{"dataset": "cartoon faces", "train_examples": 101725, "norm": "layernorm", "inner_norm": false, "widths": [64, 128, 256, 512], "projector_hidden_layers": 1, "init": "trunc_normal_002", "warmup_steps": 780}
Rows from block 2 of a small self-supervised image encoder, named by matrix and row number. Rows with one number belong to one neuron. Each number is 128 + 24 x the weight over its row's rms, rounded and kept within 0 to 255. All counts start at 0. Numbers have three digits each.
After each neuron's rows are labels from the 100 images, of 14976, where the neuron reaches its highest value: "strongest on" is what is common among them. Only what is clearly more common there than usual is listed. The data: cartoon faces.
# fc1: MLP up (model.blocks.2.mlp.fc1.weight, 768x128), inputs 0-63
# fc2: MLP down (model.blocks.2.mlp.fc2.weight, 128x768, transposed), outputs 0-63

fc1.715:135089161134097129163119163137112117114124155112121130139133058083104147138090154156126136143118145145121122134131096102101134107141133140119128176118111119118125150181121105162108118087158134
fc2.715:101106129131162109128097107094140164086114122109137156141136135127139143116143131081129125134136122119147146102125122149121178112145140157071089102142154170131145169181107095126165133139140129
strongest on: glasses

fc1.449:103145126096117132138134125120151123128116099129138168090116106105135111106104138149120155090116128119117163118118094152110109128115122144129129078149157157135125122138138178062109127102137117
fc2.449:162149146137141129111131147112187127143139119110114120126117082142158157103174148117138139099116089150143113153111129121126084130119091093119125165135134148131131110108110101105193159185123130
strongest on: glasses

fc1.265:130118115115134139136104133114131138157111107131121126128091094160128108101129114120097164137146121130107148066149175165147177090124154119139140122121149109125169116138145128152126126114118117
fc2.265:172104121108141131113141147117134108114093089131137132095119103133101114141139106142143136144105144142134159094113121142091096130110096129119121123094129135132160098113133108117134137122109120
strongest on: glasses; surprised

fc1.494:131130112166132144150141102119159121130148126120162140112139128098201128144138124130098153135100082129124093079167084082127074137109214125134162132109124085118158121166119107098104096133103142
fc2.494:109140154131185137147134132182172150092148108115153126101113122090129176146141114097124111139079135129150106126113136130138201129154132134126148096153166129128108122138178117134136129131148149
strongest on: red hair; curly hair

fc1.90:106110156119130119130128097102102110086153114120135114151141104155121131095107149142120154119091154136135139134131156116158157143173155170105106135144120137117066117149136128100147067101107131
fc2.90:113090128145141112167123138125163136153141090101111131122145121118065129173131084131090134086117106129126124110065127120165127126119122168119137094140135121180186118143106147148106143125156076
strongest on: looking right

fc1.354:133084115157156153142138121113133139156151145113113155081115126113106120162129105113130116111136142144127097128119145174146138110121130130144145134155117082139190135152138118069129132144030117
fc2.354:166120120124123136110121108101178168133103077119105143143123122118094147158088129121156125130152154110154137134110098110097129095103159180120123152153154178097127127180118180108102181101118091
strongest on: glasses

fc1.278:142145122106134103185117122130132131082149112126166138107090123078132116048101133097109139088173141148104128126143204155135129171127133117124172129099103114116146111146123134097091093101120123
fc2.278:111140147132144138128125107107124130135146139136159159105119128154127120153139136068097118158126138166134128155146153158134124126108148147111125141112119125110090123127070064140168139119155131
strongest on: surprised

fc1.125:157125145114166152131161096148122124126137080100188179122112090138119116112148183156097185171153140098131154126150136132123119091155149131093196169068152128121142111150114108120141129111095129
fc2.125:145144177121113140164159133103120143096105192123111148132167092170141155168122166119135127148138124148102142127140148136116120146114130134132165096123083138167143095097128088149104102153133114
strongest on: yellow hair

fc1.262:100130129152108126142156105118110090120117109125121178130136108141098138131163107093114127105124138136119146117117114122112093120124167161105135092109130136145149142166119152090120134115102117
fc2.262:165168116153124126098109144092116147155147137139137107127088166146100125113145124091123126122130120091117112126119132138150114064132112139129133131133111119111148143134120099112132098106161109
strongest on: laughing

fc1.549:156142088167131085149116103155132132109124112154124178135092119117122163077125140136099143161110125133122133085106140110178202103132152127118094085077138124134103100144119090110117122099093148
fc2.549:122117097152167076116173097140130113123143099106128141092113144121103136155113086143137139131172109127102086114095146071153144175131116113103100113156128116131138116138138105084106102106139141
strongest on: looking left; surprised

fc1.395:143150115125106087125127117126111126086125141130124124166126122193159133100129123164130128131124116115169175125163114144096128122124124156109067165092121140142043078131123112119161119117161141
fc2.395:093112133142178137139138147142172135161126129110150110103134122055115101138115114084180143118122142118148121122110148100146156133124145141134194151138149113085205161117185166133103132085143113
strongest on: top hat

fc1.380:159119140114069136129129128127173152129114168123119134129128122128148118130160144136047127106126080188125092105149122116157086108128114119126149139125097158141133119126084132135140131156126120
fc2.380:144125145119130121130118176131132165141118128109129110170127117140123132147123095130122130066104125127114085105168103148118061120103123117094157100125121127152105164053114130129113151132102070
strongest on: white hair

fc1.427:153151126134128162145119127133133113185117113123142086141124117128141145116145097134089121101155154153152100088110119125156134081153133121162127137100117127144104104131038125112137141142129137
fc2.427:142099127144142083100123135145112131116121144129132195105122141133145160135127106194124180140126107176110083187126124094138142112136136145134131102134163115122061131118144104112115129122155106
strongest on: long hair

fc1.655:078138127138118154167132094151120129129133122102107167129098147167126139120082189095132162170168123113086151111117134119120135135143155133139111128124180117122149133146114142106138161105146109
fc2.655:123132154135154125107120119168152114114105097112077139164144127099140146153154135117134123133144125152150122133133159120108097120122140128125120135139133165163105158133147163149132122123146121
strongest on: sunglasses; black hair

fc1.735:121123128157144145171142149144095148150177108121103160117131125134112167087105124142132147085107106136149132119106135084089103071148158115113123131132121120079099160155134141160163119099123112
fc2.735:142115133132095078120138127111078103161113147127124117133149176132125106116125112121121136145093112127069104172118144157123129125117124139136131153175081147153165106116136122129119107100155113
strongest on: laughing

fc1.746:131106132107094120128132132126079120092124151131118127133126116214120130124129150097115107162137141128148161120134138129096137123128137137135100171137110091144100120133117127132216108125117151
fc2.746:129129146154172114143131127139114105127135116110144117125140132060127113146139107155188190124124126126109114148071140090179166142117129171139165156140133122125129151108178127111122126076153126
strongest on: top hat

fc1.311:132103123134106119122127111104152136125130127108103143130128122152168096130119175160066120121092086136099140088077130138193135136158129185145080137132085127148129137126108125136158162141140157
fc2.311:112142132163115134150148099142157148117158084112120115133118123136128105127132097115131167143130150106125157139136109137116102121071129150118154121140134138150103176097128171140123148151123091
strongest on: cap

fc1.594:136124139094098110153149119096126125095105138123124125120102127118151145121150099136124099129116112146155119082162165154119152068127108140148118137118093099109144131144114129157163113108149138
fc2.594:127133082089127137106116110132132100105130122121118159143123115153138135113141125107130140134152150154115143134140129135139106083145128165104166160137099119098085103166128137115155090187123087
strongest on: yellow hair; long hair

fc1.294:131093120121097097115129114139109099080123133108111140103123127123223109130151164123121155139108151141097142114076124131147127144170163206144144158123098129140111140152093133134143127144165116
fc2.294:097187155129150145134152123126114134144142091106148144148111128165112136117128078140096120087138095131115114085174121138122118122097145133134103107123141118150132168208149158106137179117133102
strongest on: cap

fc1.17:145171142154142136158149154120156115145130121134122113048097135105109166113150158119118148101140118171103107113050115123165163105134143164168139143139123141123148133150083160149117104131155114
fc2.17:120136126115102089116140144123152166130117163130132140150129110184107132097122148060077105136145117125126151115134116136120089128123154157113130128182131094113074126127107166126162146144143095
strongest on: white hair

fc1.211:150136116118098143156116123154078074142146148154109132183073123153125176134144134134125115098127132144149131129151105149137131038147139107106131136145126112121104140155092131107117161143131135
fc2.211:144114130106130120164133132125134130134145116116141153114112197170124124158140144133123128178120092131103156116114120106105158120135147121122136164134103197139145111129118121129115108166146153
strongest on: black hair

fc1.740:071111104196174109130118128128131140142138051108126130150130139122115111106106127146130129120141126134111135130146134134157164122185147085150108096078106112126143145138084136111113139118084132
fc2.740:137143182037117140126135153127064156138125200155121115112121127120156131148128095134107119114102140121143128124128109122058092133124122126109145164145149127116088158117155140129105126142107130
strongest on: black hair

fc1.284:126177147096148137137146125090120139164159110124131128078124128126103125112125067138120110132151100125107106119125108129125114076087125112117136109149119112120132131142130142102162159149130142
fc2.284:135130120133174142130147119109127133104106112102139134187133182110155082142136137113125100179145136120133136132078087141156159149149120125137134114130080147111120144125144149165138137114101111
strongest on: red hair

fc1.189:099140128108108130148166174133121126151134165157120168176129107115136115130136140117112134146125105131126164142160170119185140108079136104105160121113139137125165159149112130116126149116083146
fc2.189:123101162134129116101145117133094114136138131112094127078126113114122129135175127154097132134119129122097108126199099100122142126144157118187163135127127133165167135086149196089137086097094145
strongest on: red hair

fc1.45:063143103127112087141144128137094113102140133126128125133119148134150097106130122090128113112097127105132162128182116184094170142121108155103092167110138107107149138144160153144122089061133126
fc2.45:137124104125102176129157120127155128152137132124105120156122103167122145136124132120079118143124105155105099117132122098125093084157137124138105104119133143142092107130065145096157137177095114
strongest on: long hair; white hair

fc1.142:118165098168154118134124131136181120149119082098149114102126124095111108108114125155116157115161127139115103122101160126174131132178126183174124150114137140116135130134111135112093171127102129
fc2.142:130083157120112088098123097129104118086130136120099125107123119177139130118123156128126135135115102130108161108096107153070104137111113151077100115113133106115086131125134115129188112133150181
strongest on: black hair

fc1.77:085163155134135117120114134127102116136130125146108166126127107136157143120131191110120110110144138100097163116122119132123143141085103150117094111134116095121109180145142139121172083079141142
fc2.77:125102157124113089115130148148145141168132129123183177133166118134160135145132121076133090151123139143082144118159133127094088075137149133115151122133149155148102108113090121093132125148132137
strongest on: sunglasses

fc1.659:101151091112144124153133116158107103120157156102099144111104127137138123119105131133120147162118093145114097129069103111176174115142142109148136107124099092127139141160125097146126138118097153
fc2.659:144077140113144151119131126143123134091108116133119129153133134159149147132119118110148129105120133137110114096143065146120137123110156067175120069124150168130175091106127153114106101130134122
strongest on: red hair; top hat

fc1.583:133116075138139141154126095128100115134129160116098112106102139122171171124136141150118139113125147093069145127133098144168102122124140131111125124086122127157123091169085139123134128114133132
fc2.583:149155158125088134121155155121134083101145127089166125115129106086126124130151172127124140098126067127107126135133167076139098110128115117116156157106121121120126085161145101102153119114154142
strongest on: teal face

fc1.217:163142120147125159140144078126142129153144121100074141085092131190106135135122128161088120094120074130111086089111169135157143064098101189159129126062133132126120123138116123101119142095151152
fc2.217:146142123126090086119101133140108156086128156129126182154146098163134174140159073108119116149132125162136121152170128161148095090131128144123120139146132116150110128102118128112115140132110145
strongest on: long hair; white hair

fc1.589:163130110076097123146121119179096115087167099132121149097128129115179127113135129167118151108133109151098115118101189082132146133146157154140141131124115118113139116140098114132160091128118121
fc2.589:129149127118207163149136121176118129112152132141106112136161095121089107126123158131113101130148149108110136125132156128110122142155104098099136091158119071120143133139121087122128096099140135
strongest on: cap; top hat

fc1.646:128118170139118159125135103125146112121143101151102139135119085095161098119117103119127116125177133128111156070158091118135125151111145103138172089169153117115130117146131128136137136138167138
fc2.646:141137138111137115111142123101129124089127140148109129135105098107117081158142125161062208117170125135109137103108084136132128180180124105114119144128112162133148139141133160126117099147118115
strongest on: looking left

fc1.111:130119112137132106191136112137154134126154120115139109120141140086114146125105130125158179135128115131121142123121130142157130080135172122166162140133102116096108128155106124154119127130121139
fc2.111:098128097094170149133111068138154111175148114136161098137151171113120134138119128144126063125110091109102140119133138125164155100103127091099126135086126124098107167145125129100162135077138178
strongest on: looking left; surprised; orange face

fc1.87:144135120120155149184124127132117138148138074166095176099110101132120182113133128127115148096145098151150146124130134131134143105124119143126135124119146113133118117143112163124168140089143134
fc2.87:188128141144064127075098123134121141095118140109129124138105135109174113124114104130093162133129161141106133130137168095124111139121146132142155130122137142107106135144138125117138123167149113
strongest on: a mohawk; black hair; green hair

fc1.718:130135123142129135139104113113109127157116128189117175093118075146136149106112117186119118134153148135117130146160133086106102108140129099154122127130149128111140124137086150086124135101107161
fc2.718:104123133115143117092137122103164086119128144154105173119148129149115055192094123139126182115173127170107121128171129128137103099112120134110127140093128159132084094129124130137163120134161098
strongest on: sunglasses

fc1.169:121172101125121122157106127146143127132132126144123137089123143111143099118138128106095113112124118143096117108190149145114161106123168140115155125137077131104151136148127149098063131068131157
fc2.169:119142110124103084137138141110112117136134090138122080166148147135095170152119122109171144111097123115188111142112140153133156135090158151156111163118124122146126127095131127131119143125092133
strongest on: looking left; green face

fc1.521:112097110185137124126125105111145152129110097143153158109120127125140098099106122163119164076152157180061101123139162134157129111145128120178164112103088113153139163138093154148104133126131126
fc2.521:140163140087136124117132132114064123093128165154096155152115117177099164173131104086106175174101154129129129131130128123103110099118127135132153148150142122149080144120129126133143127131106124
strongest on: white hair; pink face

fc1.475:131133101154127158135135123112139107084163154150134139074127112156118108123122124147133150123115079153059161142141145127153120129134151169132132141146078101143126136148133108128194104106076173
fc2.475:117147111102119097138134129125138110138121118089107093173145120093102124141101131094091110096176119165134113150155156104103096085141115115117181130138139128127115175109093110104104159113090089
strongest on: yellow hair; long hair

fc1.76:121137130125103129153118119082114127105129138142095143142103123105161139102165125124136150118134151102143128104091162157133094140127114113104152103117127117144136107139145135131160113117145143
fc2.76:153150062137135095135119088108126144120088155094101158140141123138164152115161151172117125133155137149132114129124115119137098143138122115116137150125167141082096134135117127141112134157079126
strongest on: cap

fc1.296:110097126158120117118110124104137143106110097106142119135114138123187097090123124175095159120144158182069125116120107149157139139141090133145132134116074134150142164138056164124116114127119117
fc2.296:145144131101122148178152121131112132091133152092119179158110108159132150160137122089098145140131176173137129116164085080093119091093119126137154078148179137116086156128119146163122127146114118
strongest on: white hair

fc1.628:114140124146131125134113113105109118125120078132098151127085113120148104130159102109106138112142155145071140107094138108105118123124128115122110088129131149131172119151084137115142087094150167
fc2.628:087090152140107139107142126116129125083151132120148136122135143117105126108106111131110128125074087110114115117144128098115057127109099126148137072170143111170138118152104093095149144110074166
strongest on: looking left; green face; surprised

fc1.579:172148131125148134133148129128100130152134132098115124151115128123107121143117119140101100111133149130162112123095138120181175118176159130152136142102121095162091110145100118101133138120103111
fc2.579:175121131146102094108131100126128113114134135156115188180123157134195131100143142131076167130127099180139134137126144122133086126159167148123133123110122126112072132139107114128116128159100160
strongest on: long hair; sunglasses

fc1.652:137150131110128112155144122126153154085148105136132119127128107116147117173122143168128159155113137097114138083101142147167127130136177149130134110176125122099159132162123171097137101147132118
fc2.652:126085104159141049132125148153127084123128146141137133128188121126120126140121122123141094124141145125142120104121170109138113129123122133097114111135126121102161120178129112124095155128120139
strongest on: black hair

fc1.662:113158156124102160137116157102130097146128086125134135085103125115157149105101102081121101094167138102093188105116145166167113099134120137127105099130117155151117096157109130119120141144140146
fc2.662:117116104125123131122146109142122169108146124166125096128100153174079086103146143109126086141122091105183123138158142129084174124139143115137163126144140094110138141172174125199133137147118163
strongest on: sleepy

fc1.751:109128173155133119129139110143089098116071105144150114142107106098150159119145109118092088077185130137121141145092137090121152051138159147120113108134128103125089098156117156105135130138110121
fc2.751:096084119125102092128101107128140135129129126079100110104121129139117115126127142120158131115131124121155082097120155132117142134117089133162116125158105142115171117162091126133126126088074107
strongest on: surprised

fc1.543:126115132124132152137138112094124104127106125083111119111119141129113106143129134085108118122097119166081129111115105163105174162122142108095156148116126102111178138145129142102122139110115128
fc2.543:132132148143142139113173143098122074088129097152116128121144132150164139103122105112129183144193135136142146102159134144126176121171156153198109150145137123159135124132113176132122103125121145
strongest on: looking right; surprised

fc1.452:126116139158124144139154093112136167143112091159085169144119105117167119091121128094126119092129125106141153131102149117127161069131136130134145115104161116092149104138118082116136111072172163
fc2.452:143132129094095111149124122117079069122090163111126127121123161148115113159121120110103155162129129138126150090153101146118162109147125174138097168164126103126088148119128132149142138151076119
strongest on: laughing

fc1.372:124153130115133068137141102122159091103128122165078109160083095126142117144148139122107147130141136153133086121116155106128162093138105086116092143104117096161122127143129126130130127113125170
fc2.372:167150104143123075164128135071156123053112105163081145113139137145134119119101135144096131100148123156141113140109137090117114167127158112164112140091116124117133100140116128112157110153127190
strongest on: cap

fc1.502:115116125150166124118096069152135118153114128138098090122049121123129115120120104097126109113146147126111126099056119128150109070130147117168154130109105134115154152157079114134126099129059139
fc2.502:123110110144146118145172173116099118114135096121134135156128139094123149173134081126151116125204131123183112096099146121143136126112134123127147112155139171116124116144148131143110108134110094
strongest on: teal face

fc1.394:113107057119144098146144119117140102120137127119135116166078146120112108091102153152140139163134143130103174133084147124114147134178109159143116143146116118158168141152143125125127109115151150
fc2.394:161128119153156125117132128112138147131118097130104156139141101132097169162105132135155154117119067132139139118088096146137125130143114139131121095103141127185096087126128148140137116138118155
strongest on: glasses; surprised

fc1.611:119055133122116120173113133105099125171150086145085150107120127138140141130070113166115165110132094127135144100132111124155107092154085129140123129093099137148130110185145112134166129106132140
fc2.611:141111104063174152103094135104150116105176156115102138156156140113118100129096078162109109085099139126115135138152132185097103105142136123113141148112117121104113146141151135122127128112140138
strongest on: black hair

fc1.102:129123136118095094145152082129081094039119078170131135161104131165147170132123137161129148168111152116151160131202129084125155110112163140129130135115146124155066118153131118118147086125128122
fc2.102:161137127184164161103130098108116139162143094110154106073088136081119116119126111141169178132148149101108106125098110138148150075148109142141139110116105135144180132176118151093122148104125140
strongest on: glasses

fc1.760:135117158200099111133142115123114127102128101129126154107109069124135138066148105124099121104103106116179168119102150120137112119118121138101081091139126136143170093141122119133088106136132148
fc2.760:119173140080111127137128117102129109119122152128138113158082171144142132117129115156113113171124170161117134103162125175082132145135124096143113134131174134105130159132138142141161116135111128
strongest on: laughing

fc1.190:129099120137133089127117122133118101087127100143094126132131109129102118109103091169132141141206112127107073075079161114119159105149199155129118123121113140154130125164074162114137104143128096
fc2.190:111140176131154084152108122154133118119094133123147183116135085145125142110129122104126148140165093131083130088120143150104145115104115151141116157096113097131139119154140131136159126120156165
strongest on: teal face

fc1.679:139129133146103123126142104130098125132084140107106150162117144173121113128105122149119108139127153124113130077154137146128128143130118162142103143092164118143134097129124129134106089122103101
fc2.679:148134122132139130088125132130167133137152145148133119107127152125121130141166133117141143108105131152148124212125093162111130113146088120095128129130082157141125135132090110152136153143122134
strongest on: long hair

fc1.745:167132126113119125115124111103105120121119146128094178158085120180141137129146124112071125155109073161132113126128162139130130038109128175156119124129126137121133128132140154139151143121159103
fc2.745:063147146125163123166131142144118121115130131113151126138162161136115103131113128114123099129121179115155100126151117111124131125137124144109106117091148106154152097029117123122145179114145129
strongest on: white hair

fc1.341:152128150131156107141114138127120125145156131162158146135125097115141178112147139165118127147114142114100125091101079132150140135120125138157133140136087130118140101146093110144134115136162192
fc2.341:119165112074168161148108112133110118112164110122148147157155193128096080143124137131177134118130132120101155118131106104091172163142121112099128180087153123126098133138126110147101148173120132
strongest on: teal face

fc1.252:098123107181110130131125124128153120068122065130131135157118130140091109122112143136116162162166128152128153146149114121153124096149156114174082075125078119138114115140097155105117140123104103
fc2.252:173165166059121123140126151112119136164112185137111109118116119123167154133136081138118121129106159119141141123132095155060107132138140111104136198119136130101123151115146142138121094157124127
strongest on: black hair

fc1.739:162157117158134179130164148111112118153078141167125141095127122118129166121113144103093166132126148109107115069130118144161137106070158107134129110149145129125153152140147111113141130116112144
fc2.739:116106160122162096108122122120133081138138094101156100148079140094142096154146105123122138169127169162107100167154122131125108097151145139148159172083088117166118153105113121117062147123126112
strongest on: red hair

fc1.386:105129102129125129155132131156121115111100105109126136111066121134137154147141096118089099131149104120117057156146102132110157134080108126099116161098133147131141175181096140145160104119117131
fc2.386:164109139126142132159111141098138100137101084050133136121127144159111119139119140120108130180145144096138096127155132176122154156143135140138159107092160096126133124150086131128107132091114131
strongest on: sunglasses

fc1.202:155122130148099126140121087126157129125113147132108128106091118119123128152120151146079097122145137126119104104118155137129210119149140124151134101108106131097143159145141133074125151127143091
fc2.202:127116098170158111110126140105126119153151135111106140123113151119152115104051125137119154119102118107151131133103106105138138130107146199146135139112110105115113123145158155108160130100077145
strongest on: looking right; surprised

fc1.454:084151140139143167135128154104117107135091091137116140121116126133149127104097148154114135130161156114108173096131129158122096137149165129178055081111120164119136088139091127127140123144121149
fc2.454:148124129062117144088117153090122154133106157124126117150114146160145119154140121134112105116118145117114107092190084133079087105113120130111149150163131131094130187129174118199173162152098113
strongest on: sleepy

fc1.140:148127124115070134158132101144139145105123136136134133108122100125095160158097124125097115145104119135170111058128159157103110079084171125138110154162123154154133109193117122103115106139099102
fc2.140:113169145098140154131111114102092127128130118134135151124098126101137119148115093145142161137160167103123138135143157096072124128146139134150121096105159160089133100118145116133115163114170126
strongest on: sunglasses; black hair

fc1.305:102118149139117074137116104125103100096108169132137137115121140121139096123137120115132137121103117100094168127157161144112180154100118157084127151128128113109177143133162124120132083046118150
fc2.305:155142097128114167129134144134152162148131109119110151145107113147123162129128130146067120164171131183133113104115109114126078083137128124128120072143142144114069104124071113114126140189114141
strongest on: black hair; white hair

fc1.260:096129096141139084217193123140132107148151113125142123151135120126127114109058136146138136120173154124121128122147143112122133124154164124153121138125126125081120138133086154145116155125127136
fc2.260:128114146173110093131155172157025118126154118101165135117182101143123132116112087117141091117122069127100121121134104143153107142125134141128132129087118115114104103137103117112134121162145109
strongest on: laughing

fc1.509:112103134161133100128140111113102118138089123146127120094127111125149136091098107215128113149132121148102168132118122094111137127157160111102111115101128126113129119129141179131133078106137123
fc2.509:166156118125128080119130159125127106130116104088138154104124127143138121127175121104108126081154125159082053147116111173154118121141151125128131127133123099144128099121134122139149182134104129
strongest on: laughing

fc1.445:105166089137108132144131141132140094087137099124106164123121140100114137125135138172125166127151122133094134125168103168163125127132127132148092060129133153187083100138111146134119137125115096
fc2.445:107138157120154124124118122133128152144122128131123089106129137127144140108133113062135105101144093118116152096116161136068159150119132125120116152158120097057146142094123125126153126152170150
strongest on: sleepy

fc1.623:087151105136087136123135158139111146119146159127141131142106150158119126117140083124087142099126133124122076068130155152156139131145150128146121123102142140106155100159094157116142098132132095
fc2.623:168116092133121126086132121115132137165122131128073127163125134151151143139197128152139128119130123137141065123123114171125136109139150132122116120111125181161087123190121110164149109130071134
strongest on: laughing

fc1.500:133167121145097134116149144075118121139129125136147112153127103125145127140119082115123112140108141122137102104131124109155139108094136116162131113114088100144109135139122110128124136140096130
fc2.500:149077129102146138141140163098122130111095155085136132190141162131161115140122151160147138155114114132148081124140097111137110143152136131132140097123115174136118151068134112153144135141164098
strongest on: yellow hair

fc1.437:123122156147155088153127148141111169120118135134131121102157137125145086164136126136148117100121148169089103116084101105135109124192108093125126124094103084100126092170123127095175113085093143
fc2.437:171125109132136122152139140182143143124105152162081183139138126061130152172103128112093122099149118115124103140121154137110102125118124152121114127140113104133168162139117120136122123088072147
strongest on: long hair

fc1.203:146152121161121078157149085134129131127119120125132160176098129135135104125105156126124138124116151116197153150141136110160179181170145102139121178140125129127133151175118134100124123118148132
fc2.203:128116136110164172147132121135152119144107130069098146159133111151156153116124123102126072093124120106147109116094143187109137134098146132116100118131154109108122151121163128168154152132142095
strongest on: surprised; glasses

fc1.32:126126159147127118186115101155179126128147111089125139154117136089171135133133126132112129127145089154142129071095170130129108125130139125130155116127098046109121146153139110145148147146173114
fc2.32:148158100093185177147124132165150153137126132151122108114153136137070160133127075109111135169110145123139097118148147119150126104123136085145139106169134122138090090118107135095121139133154113
strongest on: red hair

fc1.608:085096133141083108144164077127108119148125110136149107139114158175099154133131118115101120137118075130147132135083091149148107126134157103129094095114087129113134146171106110129152145106108161
fc2.608:149121093171101146179134115130111114114161160080143146145102134156119093097126136125149124138121113092124124128139212116152144129159138144141153155140112134143141154115134157130087037124124132
strongest on: red hair; top hat

fc1.576:098132134140156155176123094110108143157128113134121147142121129137131152149138102126099118148119119102059098116182135131121141102117140100166138152117143105086156137133141146115144101087135149
fc2.576:152190157138110139124092152174108097127078106143115123175106138100094114072148145136153105152171122126147096140111110117138150106101093104129126147191119119127119118140125122153144131126121180
strongest on: glasses

fc1.408:121155078083165129149125139163183093114129151144132137105130128116126118087104167130124110105147166100092129121090104142124116117141138107142138142105108111115118123144132162131062160097111092
fc2.408:107115118166120112162152096149100142133124072118116109079126133119128143076098129102170117115119137141082136115116131100147176134124181117102100115147136123113155126149132084137151107151167139
strongest on: looking right

fc1.403:129160131111110138124116124074147123155135128167143154126077131096103103132117109136088144102114079084143115119163156103084121123137127118098162132139146107128170086147096135139160150127143159
fc2.403:136134128147105131145111130103114130094105166137095140073114164158133139131125134104189165159125149146149148163103138140166152137157152122168148136103124139117123107134142131101135132155116119
strongest on: white hair

fc1.696:155173184070081105127145119130113121153149176137128117133112131129146160138143099145065130135112129122137117095137100142137131087103112149128152137133129085124105108142127118112112134148124150
fc2.696:086136138064144109152131162104087143134098145149125123144099103125117148171133143084097126112148129120137114113076163087120106133121149125155140106106142145077151119124124156123133084116122130
strongest on: sunglasses